python train.py --arch="unet" --norm="groupnorm" --learning_rate=0.0028 --nesterov=true --epochs=44.8 --final_lr_fraction=0.05 --warmup_steps=1270
Rows from block 11, named by matrix and row number. Rows with one number belong to one channel. Each number is 500 + 50 x the weight over its row's rms, rounded and kept within 0 to 999. All counts start at 0. Numbers have three digits each. After the name is the row's rms in percent of the matrix's.
# convs1: 3x3 conv (model.decb.1.1.convs.1.weight, 64x64x3x3, standardized in use), inputs 0-31, a 3x3 kernel for each
# convs2: expand pointwise conv (model.decb.1.1.convs.2.weight, 128x64x1x1, standardized in use, transposed), outputs 0-127
convs1.32 099:500574556467619559465510559430465481392487430448434461469468511459410490494486524474476556433496532448454479525535543523322552543441498588491474574362477561538472495440485509692459456505503491487464529527418510538476540573524520601514493558566462483477482401502509453490508495466504637450488474514562620501412481625552467527520543428681729419594661488484538500439577460491444523515518485523544435486477490505493493564580493483550495519474517531474530511477526467515499440484477460493430434486462387516468433507483535486484501487459546496488517489518531446474511538489505491498507430513486483500506512519486533548467531511511561506505494557517513509514535532406560500531504554534532503505534501529487536545511582539482604463512540499508455490545498476503487559565573473496550479508529497454485521665475500538486468477506496436520525486485486480464486496480514436463
convs2.32 094:506573500545478450553510570591479550491513567547488591467524497453517574499406640486461535451539345627514504583574490485495528527491413502513470439548567527494460469508541457479483513434519544440497455521488442476569465586545574458514540491566491539534456480396510486580530489463540484490528477583583464550488493543438508464515490547583517502586439481566509579543540557491542421455526
convs1.33 107:431587512521626533522552552583563477469360502470465544474473468430535458444465465554593505510410497453474533558532527522486516478474498439521495484514386461463444527449429498603484501542494489492480504583458499458450536537516469481484539499426390401420381476469407494403507577593562501532564573576484477514525432488490496497471499500498506499511534497515465502527490456537476514463456523522495504494488550511455459538501535515582563489430462433362485423436484535510485483440501591603528497490453419343439436436518579574536538508492555498553502536521485476500405401497503517536449362450478375465502503489452529513470484475498511543517454583526540515545429448461455507384422492435471520537483479499532428540533518497487481543509433483518473495494479441477511500486515536559518497477508505444467526517448562511462545525491542536485504482499529523531518400561593571500
convs2.33 098:459591507549471534475449548509513469452481453543521471508511434484441431530441496527517496537477520598561576532449371492463512487531467442492548441501519476568485539466452587530508396443503502509522549577379511448492529520386602522564507524430398482510534507507442537527534576417510526501439537397588367615511499488492498533561491506481462469515486551541471475460449559547482443538414
convs1.34 102:495543512518541524574526520547555447497403457491475487502524545507488503544504481460563429533572414523524404564562528613488487535476477482494550529546518439508508432430397409405411409469461516478520566395475550427480474522505501495498536509520473446518519437475497482484495479526512464518528500474513449500470517497467478497491472453496436459484442492514462471498471457524556516509474513489468488545529530554496553554430453548546517450402549438385529481536568611572505591449423542524470538595516527560579461523619513554564379478569465606681529579514560565559462557556469506467420543518440488474558508442504470485463498518471456494491521529474542520567570538564401415509560472598564585712465429673502410441506531455560589455549586455538513418504553495523520478494520528438524533491432517529528529473453541484469507486487518545514490550499434509497407560511456502464
convs2.34 085:575517399559539521456498454441459469497459477521445541436516497510614472527482510570499543569578445490508539591446415482496437504517464499583542638456446512519461511493512492430538436493517494536423512418476502463516504546585467491509552387553569476421460635455537534456514501552486507463532477548453556551572518501449489574461578552538482453471455635475497533536434509404496477471449
convs1.35 095:473502494556643552506484499490458507535433473547479483530529501525542477440484478548501519530534518506493492519518546509554505527598542489439541495438509477467553548582561579553655507560581519462510493569500500511487522549477593613549604601558482466499477464476493467506495493443524586490490502462555504537495458492511510545514507486546578537548539495517535563468430579546516530564612489580612502534553475530532527463448555498507512440459444457426379457484434473474510505503495506537474534550516516532542424518493464499554461538554466537520495504509483571492505545488465427401446361432411412456538547498551496510543483495429467506483570449491491454446484558489472503555501447595566579596528516578551545481506431524624507483572552447431459454422430465424427497484496498493505516528505507486504445475528476445531499519492489542488513486489503560550471469491473517520
convs2.35 085:524448504430545565420457497442493612565387480553484524466569390500481521479458522587551573518475529475505458483518426544473459510463537474585481485485481473530474603569551490528430505545531490531453426471485495531589551426379547459488578484538512592437502532463452559521419574494448517372519546512413511496516533460502468521500523518462558615525558553459515499485465500495552553518391
convs1.36 102:540521511562475490511436470489479491485372460486393475513488439496458419491420409457447451477511477521452473518522507507659488536615502488466520448565515511576571500482500481552575528475493453429457466507408531465475547516541498499556558559569493529517520583467506457469527479541515578578476461516549523563587367421511409465482497566460692704498647578479484545465456543510440559501501515455533500487523461507492517472595548516557515470530529516488433469431485524471520507461416516419494464473463553440445499395476541515526447450502558556561491525472498455417481465513474466485506522482513470504485538488536507481494496463509547542487458431505496452510473524480411623529524502535485513545502555560521540520540481529568431500507487519513497514538509519456554532542527561516498533493456505506507514580612490431529458437488450513513508507498510489438497529425460460429
convs2.36 112:414479511490428412519471460550429399504465430520502552529443542449579495530616370483510389472603380509537522529479464587495422480379525515584518429497492484591467544456453480475551539452415474415456524529496451476494419504544482533539414487495500550461408518520484477537476447481592503441516489508526495509533573501448512505406488483532521537552465520535503512454496516462527467552581
convs1.37 113:435394507384528512452442456540495542494380528558567519463454504430453518460478532542458488529430481513501507511539542518420559516585537501485449546605546557555518476492501523616456497474481492565517483322553573535546530515542570581552525554548443506428495473522456467465417422410439431421415437452506544524448245532522478546499461431536583462504506486485508544416397541556508533556538542526449524519507534520480536490604485491482481526506484505527482516523509555525547507291486545521530524443440418397465410439506485462464540384466480506442502498525476394475499517508508537515500503521491486504523535493480505532509483517466489502498390441499454460508563510504447524552563509488534505487520462482461471449421425508492415501473466544521469512525566567539527492486428473506446489498510531530545485645539502541512450466486481428442522502502517545528496547520457515497
convs2.37 110:523537468521481536574453512481472606493517455527498522397518496488516524495442493550435499508503473579591568452568473571481515429397456461554549479551495522544450616424542486478555560486657508455419570480523437435547519463511441561480497553472558469498415534554492487500494561519471474575566546598523524404480540558529480470552475487515404560551480434414419477562552527497531478453540
convs1.38 099:539498556534567559528533538522491496468454510485531533616597584554524544601605558430405437426420399473490523437468443469492532469527538496519506456463459511419463467459491515426447466467442459491487442439489457495499520506492510470445527490480495487417464545429441482420522493486524508499507494507496481430472454463482451487478467516442413452465420448501420497448411469508424469550543503518513515493520522476411449426400406453415408473497514446418517488488459523508488522477550541563562508470527476444531529494640696543588645407589737683642403426511470401501501488526472464487524530463483481506505525523521442537522527513499466462503514500484443469533607616530496671489525586527567665599490617635603613573562590561581584559545566468489471487487503524535485555504505527616541504486523547514505571525541511583551462481528465500504467496461491492488534548495491486466
convs2.38 105:469576494483493461479460590414478519555533411507564439492426524479529636528509477548466537491497481530537499498479547550517446509501451540460460466520585477503472422504531561455508502576520521501497442434429454574530503493375555493650479450480476578486392557467398578561472551583536484491431536502455461506562538498532538435524466526443566429440516491484526535517419469628477452480548